{
  "model": "multi-label image tagger",
  "train_examples": 195000,
  "parallel_block": false,
  "weight_decay": 0.01,
  "adamw_weight_decay_other_params": 0.01
}
Rows from block 2, named by matrix and row number. Rows with one number belong to one attention dimension. Each number is 200 + 30 x the weight over its row's rms, rounded and kept within 0 to 999. All counts start at 0.
# v: attention query, key and value (stacked) (model.blocks.2.attn.qkv.weight, 1152x384, the v third), inputs 165-219
# proj: attention output (model.blocks.2.attn.proj.weight, 384x384, transposed), outputs 165-219
v.179,192,155,215,206,206,249,186,147,173,123,210,247,201,229,135,226,210,242,206,206,194,213,235,221,193,176,200,180,168,226,215,193,276,204,231,200,191,198,193,160,210,228,191,212,160,234,170,186,169,221,201,189,213,182,217
v.180,223,217,216,241,217,210,217,197,224,163,161,211,210,206,247,175,199,247,244,222,188,207,246,185,238,198,202,186,231,160,171,168,190,192,216,198,254,190,177,235,189,222,199,219,236,204,161,239,226,185,214,222,206,196,182
v.181,240,247,199,197,239,185,132,190,209,155,170,233,227,222,149,177,213,129,207,214,158,184,210,242,217,224,188,201,248,231,219,272,189,226,164,216,209,158,212,151,195,249,159,182,146,203,207,188,215,225,200,204,205,225,140
v.182,143,186,190,203,208,201,176,182,202,202,204,212,132,220,221,207,198,155,213,209,190,204,209,201,231,226,204,153,181,225,239,157,226,162,279,196,177,192,161,182,145,176,229,213,204,219,178,196,175,203,179,227,198,164,212
v.183,194,208,212,259,201,177,191,270,180,161,219,199,192,228,202,225,155,189,187,200,267,187,188,217,137,192,208,157,215,205,256,206,174,178,206,207,236,214,149,204,243,155,188,149,212,182,173,208,231,221,179,229,179,251,238
v.184,152,195,210,178,199,231,177,231,243,215,146,134,216,221,213,114,168,155,216,186,254,195,203,206,202,151,192,193,204,177,223,191,215,200,201,234,234,162,234,193,186,177,200,175,160,214,193,189,231,160,152,236,231,187,217
v.185,201,210,242,180,211,207,248,175,210,186,264,236,154,228,241,195,210,155,215,166,189,242,138,169,245,247,188,213,183,173,222,210,130,200,167,171,241,189,225,220,231,171,221,210,231,217,239,238,227,224,197,196,242,198,228
v.186,244,221,207,208,155,230,233,214,255,234,199,230,174,161,188,231,213,223,184,198,195,213,213,201,217,201,202,240,189,195,167,208,191,175,141,168,203,187,200,254,194,188,235,204,185,160,206,222,235,164,242,223,190,149,217
v.187,216,159,191,229,195,217,226,126,177,209,217,212,222,216,170,196,254,192,217,184,169,189,192,218,164,208,254,237,205,188,200,210,180,169,171,230,152,229,192,201,232,234,233,175,200,221,207,217,152,140,232,216,207,223,180
v.188,191,261,219,228,238,202,209,235,190,189,231,223,176,210,215,241,214,201,183,228,201,193,189,213,186,208,215,184,226,248,190,242,260,187,230,180,160,246,186,231,212,199,179,194,152,205,216,229,172,230,184,280,245,161,182
v.189,211,140,282,193,228,231,177,162,168,228,227,221,176,176,221,262,198,197,235,192,215,193,147,222,211,218,211,200,190,196,183,221,238,243,201,193,148,185,197,168,144,209,211,200,191,225,202,198,186,209,205,194,250,207,174
v.190,220,225,228,185,244,248,247,204,199,181,174,222,198,195,188,217,191,235,206,214,208,182,208,225,199,195,229,204,187,213,128,194,245,201,199,164,177,245,234,225,196,259,204,190,251,195,217,216,226,155,241,175,193,189,215
v.191,181,200,118,222,169,184,216,243,221,269,135,175,204,241,189,180,207,208,221,169,173,235,224,257,145,154,210,204,152,174,194,188,218,199,195,259,152,230,233,216,168,216,163,227,181,203,245,217,143,229,157,198,145,193,168
v.192,206,236,187,229,242,198,207,171,230,168,272,175,191,196,184,200,216,176,169,223,196,245,166,161,214,237,159,192,218,185,177,195,210,182,199,220,204,215,212,212,235,227,207,145,230,157,206,233,206,212,232,226,215,225,207
v.193,186,219,152,224,255,193,185,206,224,182,223,177,166,187,191,224,178,191,188,210,212,215,178,194,218,169,147,177,217,201,142,196,205,163,189,172,225,248,172,196,265,209,205,155,240,202,232,219,222,178,167,221,199,219,141
v.194,121,165,203,217,186,160,213,168,184,225,245,183,186,253,193,217,181,247,210,204,159,116,213,206,256,198,175,225,153,238,172,191,231,156,204,155,190,201,207,263,188,193,216,228,184,220,225,210,198,233,139,193,215,159,204
v.195,206,167,158,208,235,191,202,191,224,231,198,203,230,181,203,182,251,195,164,174,192,231,183,164,198,211,193,204,236,191,160,222,266,215,219,173,239,231,135,181,224,188,208,184,186,211,213,222,262,218,219,209,184,208,168
v.196,161,213,223,182,195,235,153,217,248,252,234,208,204,166,240,206,242,240,220,241,198,183,203,227,191,151,223,180,213,230,195,145,244,167,173,181,187,223,227,205,181,232,195,267,218,219,234,222,230,188,192,189,197,257,149
v.197,200,231,247,192,240,211,211,260,181,186,202,183,225,171,264,206,236,198,240,209,176,195,215,171,171,198,181,210,206,200,217,162,179,180,183,247,170,206,205,187,196,201,192,219,212,170,233,264,186,162,176,225,161,226,190
v.198,178,173,181,216,201,183,190,205,177,229,200,215,199,225,216,219,135,177,170,168,218,154,168,231,226,156,193,168,218,225,156,212,243,190,232,167,240,236,180,198,192,202,214,151,203,195,229,180,182,180,211,172,227,189,186
v.199,206,220,197,168,187,205,185,213,192,190,154,210,235,221,200,170,171,199,212,188,216,193,235,210,153,226,176,226,157,188,161,176,228,208,192,233,209,127,177,222,235,206,195,283,189,213,209,193,147,194,197,214,205,174,200
v.200,155,221,241,191,201,190,180,220,167,209,241,185,206,236,196,188,204,211,158,251,218,163,226,201,214,194,257,159,183,220,193,223,217,190,171,163,250,172,203,195,144,232,199,197,176,225,206,192,130,182,213,172,236,196,222
v.201,163,214,203,242,257,191,201,233,223,164,186,192,193,198,196,203,178,233,219,156,151,227,206,197,214,177,175,192,186,203,141,212,207,189,174,165,191,237,184,219,206,170,179,240,252,210,200,200,174,199,193,212,169,186,142
v.202,161,226,215,157,119,178,172,194,204,187,170,211,165,229,174,225,215,225,226,193,232,169,266,218,203,214,190,191,140,186,210,218,216,226,225,156,204,179,202,207,206,165,191,218,227,252,125,127,187,164,184,165,218,202,207
v.203,185,235,184,207,221,192,212,226,156,157,161,247,189,237,184,199,145,196,190,123,202,219,185,248,231,194,187,232,220,194,169,165,171,179,209,245,224,249,195,251,236,220,213,216,147,193,259,224,239,195,169,236,131,187,172
v.204,251,182,243,223,223,191,228,218,234,179,173,200,195,175,191,165,173,208,195,234,182,244,215,164,231,203,187,194,190,199,156,182,171,197,170,244,231,179,204,217,199,208,236,232,180,200,227,218,191,205,151,220,196,221,235
v.205,126,226,202,181,244,238,224,199,200,225,218,206,191,145,209,178,224,220,187,220,164,169,187,182,242,154,258,155,196,216,204,175,171,180,211,216,151,171,256,158,134,197,204,224,195,230,207,191,169,204,214,201,182,149,215
v.206,210,181,225,186,198,165,228,169,161,182,192,190,273,272,172,166,215,198,214,190,140,214,211,201,195,214,178,223,225,199,240,146,166,214,180,217,152,204,241,262,170,221,184,209,184,182,189,170,171,223,164,204,170,144,235
v.207,180,231,201,159,185,167,179,269,183,182,144,233,186,176,179,167,184,197,209,170,182,182,262,202,230,163,212,211,172,229,196,185,154,187,239,183,187,225,172,213,205,199,173,272,149,246,196,175,149,166,233,186,187,171,190
v.208,227,186,244,200,191,256,229,217,213,181,249,199,167,226,223,203,302,147,172,286,242,201,181,200,200,169,187,209,203,164,234,160,204,206,180,178,190,187,210,187,148,182,228,193,198,209,188,224,131,199,185,200,146,172,239
v.209,181,233,221,201,216,225,162,141,225,175,222,232,222,202,199,178,213,167,223,177,212,126,184,224,208,213,223,202,227,213,244,206,180,206,231,153,184,168,225,216,127,217,228,239,211,207,166,167,246,224,190,180,206,170,244
v.210,213,209,184,175,162,216,221,250,247,208,177,182,182,190,215,231,215,243,161,140,163,196,216,239,206,233,175,160,208,198,246,187,185,218,244,202,207,232,184,250,197,194,196,185,139,241,188,194,209,216,144,255,239,190,129
v.211,249,216,221,186,237,207,223,148,256,243,173,217,218,239,202,178,170,207,239,221,234,225,227,177,183,176,265,235,211,183,216,195,154,183,237,186,222,216,232,195,212,212,193,177,217,223,237,200,205,222,188,200,180,232,192
v.212,215,272,196,209,205,186,201,209,222,151,225,224,153,156,204,225,195,183,198,211,192,195,199,210,184,205,183,196,223,207,154,176,257,185,202,203,237,209,202,207,214,235,183,201,246,216,163,227,228,201,231,207,157,204,193
v.213,186,234,214,207,220,162,193,147,222,174,174,267,205,151,186,164,215,160,186,224,193,172,163,140,222,237,194,216,190,208,224,220,118,200,194,185,284,172,222,210,196,245,222,177,216,194,137,161,263,201,203,215,210,183,224
v.214,185,172,163,221,198,192,236,189,183,136,239,191,195,244,211,202,191,176,239,223,202,184,192,146,213,199,242,191,177,187,219,164,155,243,178,267,205,173,218,221,198,209,240,182,222,152,180,219,163,172,233,212,202,210,244
v.215,214,210,206,191,252,225,211,166,153,236,173,236,171,184,206,195,151,162,244,223,241,259,198,175,204,263,227,161,154,152,201,130,171,180,196,237,218,173,168,177,282,223,192,210,276,166,240,168,206,240,250,228,232,235,200
v.216,212,183,205,187,151,257,187,229,185,116,206,191,175,164,221,192,218,258,179,167,208,208,179,194,212,225,145,231,177,194,204,193,189,211,222,189,174,226,169,197,197,165,222,232,213,229,187,228,237,200,179,214,167,190,196
v.217,164,200,192,225,200,173,171,231,204,160,202,204,181,177,184,228,224,238,173,207,197,195,159,237,206,187,169,215,208,175,215,194,184,188,156,153,241,197,207,197,237,199,181,223,211,199,207,208,142,247,202,173,212,200,154
v.218,126,152,200,206,188,195,226,204,252,147,190,223,200,176,219,221,238,176,211,183,225,219,201,267,230,190,180,230,215,237,184,192,201,174,210,198,250,175,176,212,192,201,184,132,208,171,189,219,289,132,206,212,167,175,158
v.219,210,226,203,176,172,222,258,136,140,172,205,176,225,178,158,177,190,236,239,243,221,218,208,183,235,179,185,204,196,148,209,181,201,211,140,214,244,231,219,226,196,198,185,235,187,191,174,199,90,236,181,213,178,190,206
v.220,204,220,167,200,197,206,183,198,150,162,184,136,145,195,182,173,176,203,167,231,181,225,253,173,209,177,149,206,153,187,175,220,202,164,193,196,241,216,223,182,185,202,211,247,143,222,208,224,180,183,200,156,231,197,230
v.221,177,256,224,197,148,196,192,224,207,149,199,236,233,203,180,200,176,214,201,214,207,199,158,210,198,190,205,209,204,181,187,248,209,184,209,191,183,198,206,191,193,205,260,198,193,211,199,183,170,222,205,225,180,236,222
v.222,247,226,247,193,247,249,251,217,181,238,224,214,217,172,202,195,173,172,192,176,185,207,211,190,194,247,245,188,226,247,190,221,264,182,228,239,154,194,192,214,221,184,178,149,189,176,156,227,217,157,197,263,217,210,237
v.223,224,223,249,208,220,231,199,171,229,197,167,237,187,223,197,172,194,235,148,199,196,184,190,200,191,203,228,220,197,215,207,153,184,206,247,166,242,178,166,210,204,216,204,215,184,159,163,192,207,202,176,145,185,236,180
v.224,239,179,160,180,206,173,190,239,224,238,126,241,187,234,200,221,186,168,197,174,208,199,254,195,193,257,175,152,229,219,247,228,176,186,201,223,242,182,224,221,234,205,225,205,158,175,220,207,224,224,166,162,187,205,197
v.225,147,198,205,224,224,193,237,172,193,217,240,175,188,208,204,240,204,167,202,168,163,204,236,257,190,172,191,205,223,173,230,101,224,172,245,183,150,189,212,155,234,140,206,185,192,223,212,235,166,185,160,178,163,228,162
v.226,203,171,271,177,206,215,153,284,206,220,189,179,220,159,229,187,234,200,216,210,181,218,179,204,194,183,198,232,170,246,185,200,185,192,182,215,165,244,185,212,249,174,162,247,149,263,205,191,171,209,201,185,247,179,231
v.227,157,199,224,228,209,197,227,165,227,182,231,165,191,226,241,229,164,199,194,171,235,118,148,186,165,227,226,202,153,253,211,162,214,214,229,173,207,228,222,221,179,158,202,183,198,219,211,190,140,188,198,168,182,223,185
v.228,243,214,188,214,211,229,197,100,174,160,231,183,172,196,199,225,205,192,187,180,210,240,220,228,191,219,220,178,164,195,262,206,197,183,190,196,169,212,201,204,201,192,223,136,159,217,158,172,232,193,232,140,190,191,175
v.229,252,212,193,197,185,148,145,217,198,171,232,196,206,151,219,157,173,187,162,214,159,173,172,203,221,219,207,177,242,177,186,176,189,211,183,193,207,204,196,217,202,183,181,219,227,137,159,156,218,205,192,164,206,184,207
v.230,227,189,203,151,214,223,212,206,238,150,231,247,183,230,198,225,184,156,192,178,202,196,182,215,152,225,206,206,223,211,224,178,270,202,243,205,154,184,149,231,156,225,174,210,222,188,199,184,182,190,222,157,172,226,213
v.231,148,182,188,166,154,228,147,224,216,213,179,189,194,239,209,174,212,216,196,227,222,180,210,206,201,191,156,211,213,211,240,191,187,206,203,220,195,208,243,216,241,239,214,252,147,182,247,215,221,175,159,247,204,199,158
v.232,237,241,189,239,208,200,179,192,206,205,156,214,211,172,176,230,199,158,204,265,203,181,190,197,213,180,179,118,199,234,231,225,164,163,235,250,226,188,223,243,265,214,170,214,211,186,222,184,239,214,186,239,165,130,160
v.233,196,180,169,219,171,218,189,144,147,148,229,202,195,218,192,213,210,224,193,174,176,216,203,168,188,214,204,185,190,152,133,242,177,165,190,191,248,194,189,186,236,213,193,207,298,201,222,152,243,168,196,129,229,182,216
v.234,242,234,209,135,173,185,205,156,190,265,213,223,194,242,190,196,173,250,226,170,157,227,165,220,178,270,183,196,194,164,226,239,174,233,168,181,265,187,187,202,207,163,229,157,211,212,228,167,188,171,217,158,208,188,191
v.235,236,202,208,232,192,165,172,229,234,205,164,237,138,204,165,186,191,150,216,184,228,183,209,198,165,170,176,212,227,170,181,251,236,219,199,225,214,202,218,167,187,196,243,175,216,210,225,211,194,201,192,163,206,236,198
v.236,222,207,199,227,198,235,155,176,165,174,169,185,216,200,205,186,187,161,225,218,160,192,177,173,210,173,230,177,226,137,208,203,192,204,165,216,173,184,184,191,215,191,208,165,174,198,194,189,226,226,219,230,199,196,230
v.237,188,218,196,218,147,274,241,202,199,202,210,205,141,252,166,222,213,171,174,181,219,163,191,193,144,177,215,209,207,199,256,190,257,169,204,210,238,230,228,182,227,221,231,154,166,221,242,199,171,192,179,221,236,236,191
v.238,187,228,182,216,239,223,193,178,184,195,186,209,210,193,210,171,233,261,226,201,180,199,185,204,233,177,157,240,202,188,179,235,205,202,201,207,217,230,216,177,248,238,188,171,260,194,170,217,222,147,211,236,203,173,174
proj.179,178,210,209,177,206,237,155,225,217,203,201,255,231,198,234,229,149,182,220,230,205,199,149,175,212,231,237,151,238,143,206,193,139,184,200,195,182,196,166,206,180,182,126,213,220,202,201,180,199,224,181,190,181,181,179
proj.180,191,177,159,204,173,239,228,163,179,163,229,212,231,248,124,210,229,201,198,165,179,187,205,172,183,192,230,145,141,219,164,230,239,180,175,196,197,201,207,211,197,121,201,167,168,175,222,178,199,206,212,189,169,181,231
proj.181,192,197,175,183,161,210,190,181,224,178,247,202,245,287,202,213,214,228,217,211,219,194,176,161,190,215,218,216,190,216,206,151,175,242,252,213,201,163,226,146,240,216,193,207,218,147,174,195,136,154,195,228,169,192,231
proj.182,203,166,144,216,193,156,170,235,202,233,172,151,255,160,194,196,225,220,200,224,223,186,184,181,212,201,201,213,201,220,152,281,234,206,173,201,209,191,243,214,215,195,155,181,167,147,171,183,241,210,210,175,252,159,240
proj.183,181,200,182,139,207,234,181,158,192,223,193,187,260,209,216,186,212,174,217,219,206,205,202,218,233,189,162,173,168,167,184,183,225,214,162,254,214,166,246,188,234,194,173,223,211,235,252,160,210,189,232,217,190,188,189
proj.184,221,177,193,259,214,197,219,230,174,220,213,199,174,167,235,207,206,204,148,185,134,170,229,230,221,245,160,196,197,215,198,207,213,239,235,165,260,195,127,156,214,198,257,166,193,227,211,176,163,215,218,178,180,179,210
proj.185,224,143,216,199,239,223,245,173,157,237,112,163,173,261,171,197,186,176,220,193,160,227,267,226,191,162,188,209,198,250,182,224,210,171,207,230,225,235,182,189,177,163,195,196,171,194,164,190,226,175,227,181,189,218,221
proj.186,182,172,217,160,214,104,187,207,180,207,171,197,177,211,180,212,229,168,231,192,211,159,215,177,177,189,213,175,180,190,264,204,227,201,227,185,150,230,223,224,252,208,196,184,193,257,212,206,175,161,167,168,213,216,203
proj.187,172,233,161,140,192,144,155,226,209,197,241,185,160,207,209,190,179,210,213,206,218,178,181,171,169,237,213,195,248,166,206,174,217,212,194,184,176,177,158,160,188,228,168,186,208,155,194,185,232,192,192,187,150,250,202
proj.188,211,206,193,202,206,164,177,198,231,175,167,178,208,172,171,186,181,199,193,204,161,222,193,195,169,189,159,219,230,161,192,176,202,241,229,224,194,184,183,185,204,171,238,188,183,233,225,170,189,184,187,190,169,218,163
proj.189,163,236,235,195,229,160,219,200,175,178,162,170,210,175,162,181,161,211,225,204,181,193,204,108,191,238,199,252,183,195,211,223,171,195,168,181,216,193,199,233,213,223,226,208,181,201,196,212,160,233,184,169,157,180,243
proj.190,249,236,157,211,205,182,125,175,234,186,202,228,241,201,158,199,211,243,238,224,198,175,187,131,231,161,190,188,235,157,199,212,199,218,164,213,230,171,198,222,177,193,171,200,184,238,190,217,152,200,167,203,201,175,188
proj.191,254,216,238,160,217,189,146,200,183,182,230,186,161,226,182,225,228,174,192,178,152,164,173,218,165,190,208,168,235,203,199,223,141,208,272,196,207,195,128,224,238,217,200,240,211,180,174,182,225,149,266,218,230,223,192
proj.192,218,132,223,210,219,209,202,194,254,178,205,193,193,197,201,206,233,240,165,221,213,199,150,190,214,194,182,207,176,232,211,252,219,224,188,186,200,281,149,151,212,211,181,186,165,178,169,200,198,169,199,191,162,224,187
proj.193,172,146,184,196,182,221,194,179,220,176,205,190,253,233,159,257,201,230,164,159,196,243,194,185,184,257,186,197,206,203,203,190,213,220,209,205,225,237,225,210,216,217,170,211,169,184,165,203,207,235,187,232,216,260,216
proj.194,233,256,211,182,236,262,218,228,191,216,209,208,216,178,186,221,190,175,173,147,217,249,172,245,160,202,186,181,220,238,241,169,194,187,204,210,223,217,216,191,213,185,180,177,227,173,185,228,186,158,195,204,224,218,225
proj.195,182,210,199,247,170,204,196,202,185,130,252,178,175,234,210,252,178,202,195,228,193,250,215,256,195,201,205,201,193,242,167,131,190,195,229,254,178,207,213,211,193,234,226,200,184,186,202,176,157,204,219,182,212,228,192
proj.196,218,208,175,239,197,203,218,230,160,218,201,135,192,203,202,193,218,189,202,193,202,170,199,175,210,227,107,168,221,193,176,198,170,210,228,258,188,177,186,206,223,199,197,189,169,151,135,220,196,189,206,215,176,213,206
proj.197,173,154,158,192,188,185,212,197,208,223,160,206,143,150,229,155,226,239,176,224,173,192,140,209,161,215,154,183,212,193,240,221,260,203,191,180,178,205,196,176,260,235,162,184,197,206,173,145,192,206,196,192,210,170,179
proj.198,184,212,222,235,204,239,197,190,214,188,222,235,186,202,92,234,221,198,195,215,194,203,202,170,126,277,237,284,163,171,171,190,201,232,223,191,214,271,124,234,163,189,203,227,220,169,206,230,238,225,180,182,200,242,142
proj.199,211,208,129,232,197,168,179,211,173,202,207,206,193,132,221,215,218,149,231,237,220,229,193,262,196,152,246,204,246,219,251,216,159,155,199,169,229,198,246,157,204,204,177,199,193,244,228,223,221,194,209,207,217,201,179
proj.200,219,198,213,249,251,255,241,215,209,209,190,264,182,151,148,212,212,208,205,203,231,167,160,175,124,242,145,226,188,178,167,180,194,216,209,202,152,180,181,189,190,165,196,226,227,210,221,176,246,217,190,193,160,209,202
proj.201,189,192,231,182,221,222,154,154,182,188,230,204,215,233,225,161,179,187,199,202,138,213,209,170,208,164,178,188,244,231,226,192,216,213,209,170,261,184,197,235,217,252,212,170,182,144,219,155,207,223,211,209,261,193,205
proj.202,212,199,194,182,216,211,219,228,171,243,194,209,243,252,179,201,142,196,225,159,167,194,192,166,214,148,209,182,212,184,187,228,187,188,189,213,171,174,232,253,151,162,246,210,195,168,207,241,205,207,202,217,218,157,220
proj.203,210,174,243,195,179,174,186,179,194,216,212,223,211,166,194,190,199,211,191,258,155,184,154,189,178,215,208,214,182,162,220,265,222,249,191,168,219,228,137,156,163,188,227,185,248,212,246,203,220,231,238,183,197,195,170
proj.204,190,236,182,194,194,202,168,190,209,234,224,225,200,196,276,214,199,242,197,224,180,203,166,262,184,225,210,216,244,206,225,243,259,173,220,163,164,142,205,130,260,229,189,196,210,226,201,178,210,241,222,216,188,186,184
proj.205,225,197,205,160,209,227,181,213,204,215,195,192,220,249,232,210,179,162,197,150,196,153,240,210,215,188,191,187,192,180,224,185,187,191,178,215,174,164,209,235,234,205,181,252,187,221,231,164,202,216,211,196,219,203,262
proj.206,234,235,244,185,212,221,210,190,181,255,202,217,193,170,233,186,203,214,188,223,179,165,186,186,217,173,232,185,147,182,216,263,192,198,204,155,221,212,137,143,177,188,211,182,221,258,242,202,204,189,228,164,212,181,234
proj.207,156,202,218,221,172,250,203,209,194,204,206,218,207,193,198,209,178,213,224,189,186,163,179,224,225,216,189,242,223,153,191,206,218,224,180,181,208,133,207,209,180,184,237,219,239,226,176,243,275,237,169,203,235,157,207
proj.208,186,165,153,184,253,181,248,160,188,192,195,188,171,205,194,198,195,215,234,206,179,186,198,219,219,239,229,230,223,163,186,274,211,191,193,182,191,213,163,227,233,223,198,173,197,198,187,207,186,191,246,145,211,209,125
proj.209,175,185,187,192,196,185,218,203,186,236,170,212,159,225,143,180,197,190,219,211,160,198,234,217,228,190,158,164,186,163,197,207,195,202,234,187,175,195,287,184,181,205,167,242,150,217,176,263,174,199,228,176,176,157,192
proj.210,218,163,186,193,179,182,225,161,198,219,206,200,202,237,222,182,126,223,179,225,185,182,246,160,151,248,234,240,209,184,204,211,185,170,171,167,172,175,221,179,205,203,201,227,179,173,213,202,155,157,226,170,168,201,249
proj.211,193,165,203,188,225,193,200,176,210,172,218,211,206,211,253,204,236,236,183,169,199,185,148,220,271,196,173,180,167,164,221,177,238,241,142,250,122,155,209,223,180,219,213,165,209,196,152,209,208,179,143,211,202,144,200
proj.212,235,243,164,260,237,218,196,200,193,223,228,199,221,228,196,162,217,235,218,215,205,229,176,216,225,166,212,227,194,144,176,268,148,241,195,186,171,222,167,175,254,222,179,163,174,163,171,212,191,234,171,227,249,190,188
proj.213,200,183,194,249,218,209,176,193,161,236,213,182,151,241,217,230,219,216,187,180,188,197,192,252,200,196,163,174,225,182,152,244,269,216,149,187,161,222,215,138,227,206,167,148,222,102,167,220,167,207,169,186,199,233,174
proj.214,173,167,217,203,140,214,185,155,187,182,189,153,205,145,193,196,177,252,212,229,156,242,162,186,171,291,176,216,194,251,155,218,202,171,187,179,212,241,211,178,178,170,165,160,199,179,173,171,239,230,178,205,206,216,124
proj.215,192,222,218,200,193,234,195,264,225,165,210,222,312,180,164,194,206,243,179,150,173,168,216,206,220,136,217,175,227,246,184,177,217,184,186,223,190,197,211,235,75,236,214,210,171,179,183,229,165,171,173,177,154,165,219
proj.216,235,200,165,238,263,171,238,189,224,256,177,264,247,184,188,249,154,155,191,197,213,163,196,219,153,151,167,206,179,217,180,178,196,225,211,191,198,201,198,241,217,231,199,192,141,193,180,158,161,194,180,209,214,207,159
proj.217,218,184,213,179,179,188,249,153,184,262,224,208,159,214,200,203,161,204,248,200,173,147,198,184,211,190,222,188,202,246,161,215,226,176,255,191,198,220,174,192,165,188,245,190,200,203,254,173,207,186,192,203,171,187,249
proj.218,227,228,185,204,213,174,223,205,189,198,163,173,204,171,171,139,174,204,182,226,268,216,199,207,199,167,196,202,201,190,197,222,231,200,202,186,171,238,186,198,237,192,185,206,158,163,186,198,158,274,250,204,253,177,222
proj.219,187,155,187,186,232,196,184,238,170,234,223,213,162,217,225,225,188,189,246,183,210,184,179,174,182,285,238,204,163,203,251,216,158,235,184,223,168,210,156,191,167,199,204,127,235,188,199,209,219,161,198,160,250,249,174
proj.220,194,180,176,204,238,216,239,251,220,256,232,248,206,202,206,224,210,185,220,151,208,169,178,235,178,245,202,201,163,227,198,164,170,265,195,240,186,240,194,166,200,215,163,206,211,192,193,212,216,202,183,208,200,195,137
proj.221,221,185,228,238,213,255,126,172,207,189,202,187,167,210,217,206,293,163,180,224,210,193,183,180,227,231,203,217,192,247,273,203,115,232,178,148,247,231,206,213,225,192,222,162,216,198,193,230,231,238,239,199,231,239,214
proj.222,183,144,126,184,199,172,150,196,167,134,190,159,175,230,197,177,203,210,206,223,251,252,214,202,221,203,150,204,222,126,238,217,177,214,137,237,225,205,241,187,246,216,189,207,196,190,201,176,177,189,194,244,197,249,194
proj.223,194,162,168,185,207,183,227,227,208,207,254,216,200,197,187,199,212,200,240,170,201,162,196,207,230,176,198,151,192,203,142,219,174,194,207,235,150,196,187,166,169,171,157,177,245,204,221,214,203,168,210,218,181,163,184
proj.224,166,243,181,161,198,247,146,178,175,208,245,207,157,175,221,229,209,188,210,191,206,228,205,225,208,177,209,183,193,236,171,174,206,204,238,203,142,181,196,198,179,249,166,194,209,199,185,159,136,207,200,189,201,204,145
proj.225,200,209,192,191,190,194,198,244,203,208,176,246,208,216,118,141,163,232,187,244,205,198,193,185,197,224,180,161,237,223,182,263,159,227,186,171,274,216,208,177,192,257,175,243,202,164,176,186,226,218,223,230,174,187,218
proj.226,183,202,170,188,212,177,230,122,194,218,203,195,149,206,234,211,190,167,210,216,229,184,215,217,212,164,188,171,180,206,199,243,183,212,168,164,232,249,228,185,160,188,226,246,217,181,214,203,247,176,177,196,129,203,178
proj.227,203,181,193,175,206,222,167,202,170,182,175,239,218,192,183,151,212,221,181,208,213,217,185,205,224,182,202,182,253,218,184,203,195,189,152,153,179,206,226,225,231,197,204,184,224,207,179,185,253,234,191,223,235,199,252
proj.228,181,190,166,170,167,166,198,257,177,199,184,175,194,205,167,200,217,201,164,174,223,202,180,108,190,209,170,218,266,174,167,177,226,146,246,133,180,187,243,186,186,236,189,232,237,168,223,229,179,185,174,240,179,202,198
proj.229,180,172,219,159,193,207,215,177,210,210,234,212,143,208,217,205,226,201,149,186,189,212,222,195,198,185,207,213,167,212,207,195,227,218,189,167,241,225,169,214,208,217,219,198,174,196,219,222,151,179,209,213,177,195,171
proj.230,118,244,173,220,200,226,179,203,222,204,196,184,246,214,207,204,223,149,263,179,243,244,176,216,194,140,235,256,212,243,134,208,185,187,174,225,160,190,222,208,206,202,185,170,126,246,211,228,154,249,181,229,174,196,141
proj.231,193,165,224,214,245,193,255,196,165,198,228,190,230,191,162,262,176,178,180,227,188,227,224,214,179,213,183,160,132,178,176,178,191,181,202,218,236,208,156,188,158,180,147,173,246,176,154,200,237,255,249,142,236,193,251
proj.232,172,231,225,174,186,200,278,212,188,230,274,215,165,201,259,224,175,218,168,191,212,200,239,202,245,186,156,229,202,163,198,156,227,224,174,195,193,190,215,160,173,228,210,167,224,222,227,175,163,167,171,152,248,223,260
proj.233,229,195,221,192,205,152,185,256,200,208,146,186,199,158,199,191,192,217,202,176,214,205,179,219,201,176,151,233,222,198,233,197,241,212,242,197,181,199,212,188,147,176,156,193,218,243,190,253,145,161,224,249,201,225,212
proj.234,175,193,190,190,207,163,168,197,200,177,195,233,214,221,179,205,231,181,210,205,206,192,199,235,232,156,222,219,204,270,131,192,139,147,222,250,112,187,208,213,196,159,149,272,190,204,199,202,211,227,216,218,174,208,213
proj.235,202,222,231,185,194,230,206,150,150,190,217,177,254,243,229,193,204,241,243,181,195,238,209,210,213,219,257,228,158,176,196,182,185,157,204,185,174,191,179,236,214,163,220,206,166,163,144,194,214,177,171,228,226,188,197
proj.236,160,226,255,213,179,133,226,231,220,198,151,230,168,187,165,211,238,225,201,203,167,199,204,270,204,196,206,204,194,203,201,211,210,203,194,172,139,169,180,198,214,195,204,214,176,182,214,165,196,177,207,165,200,199,187
proj.237,206,191,159,186,271,163,214,166,206,189,154,176,271,166,151,169,183,214,201,185,139,222,182,174,234,176,132,182,203,164,113,158,157,213,179,172,173,202,226,191,192,146,194,184,221,163,176,148,242,176,158,188,199,175,216
proj.238,174,145,165,164,217,138,203,184,186,234,228,171,185,174,227,203,192,167,144,178,201,182,163,220,154,205,155,222,175,232,205,202,198,218,186,194,207,209,209,240,187,236,227,229,189,241,191,153,182,199,201,207,186,227,234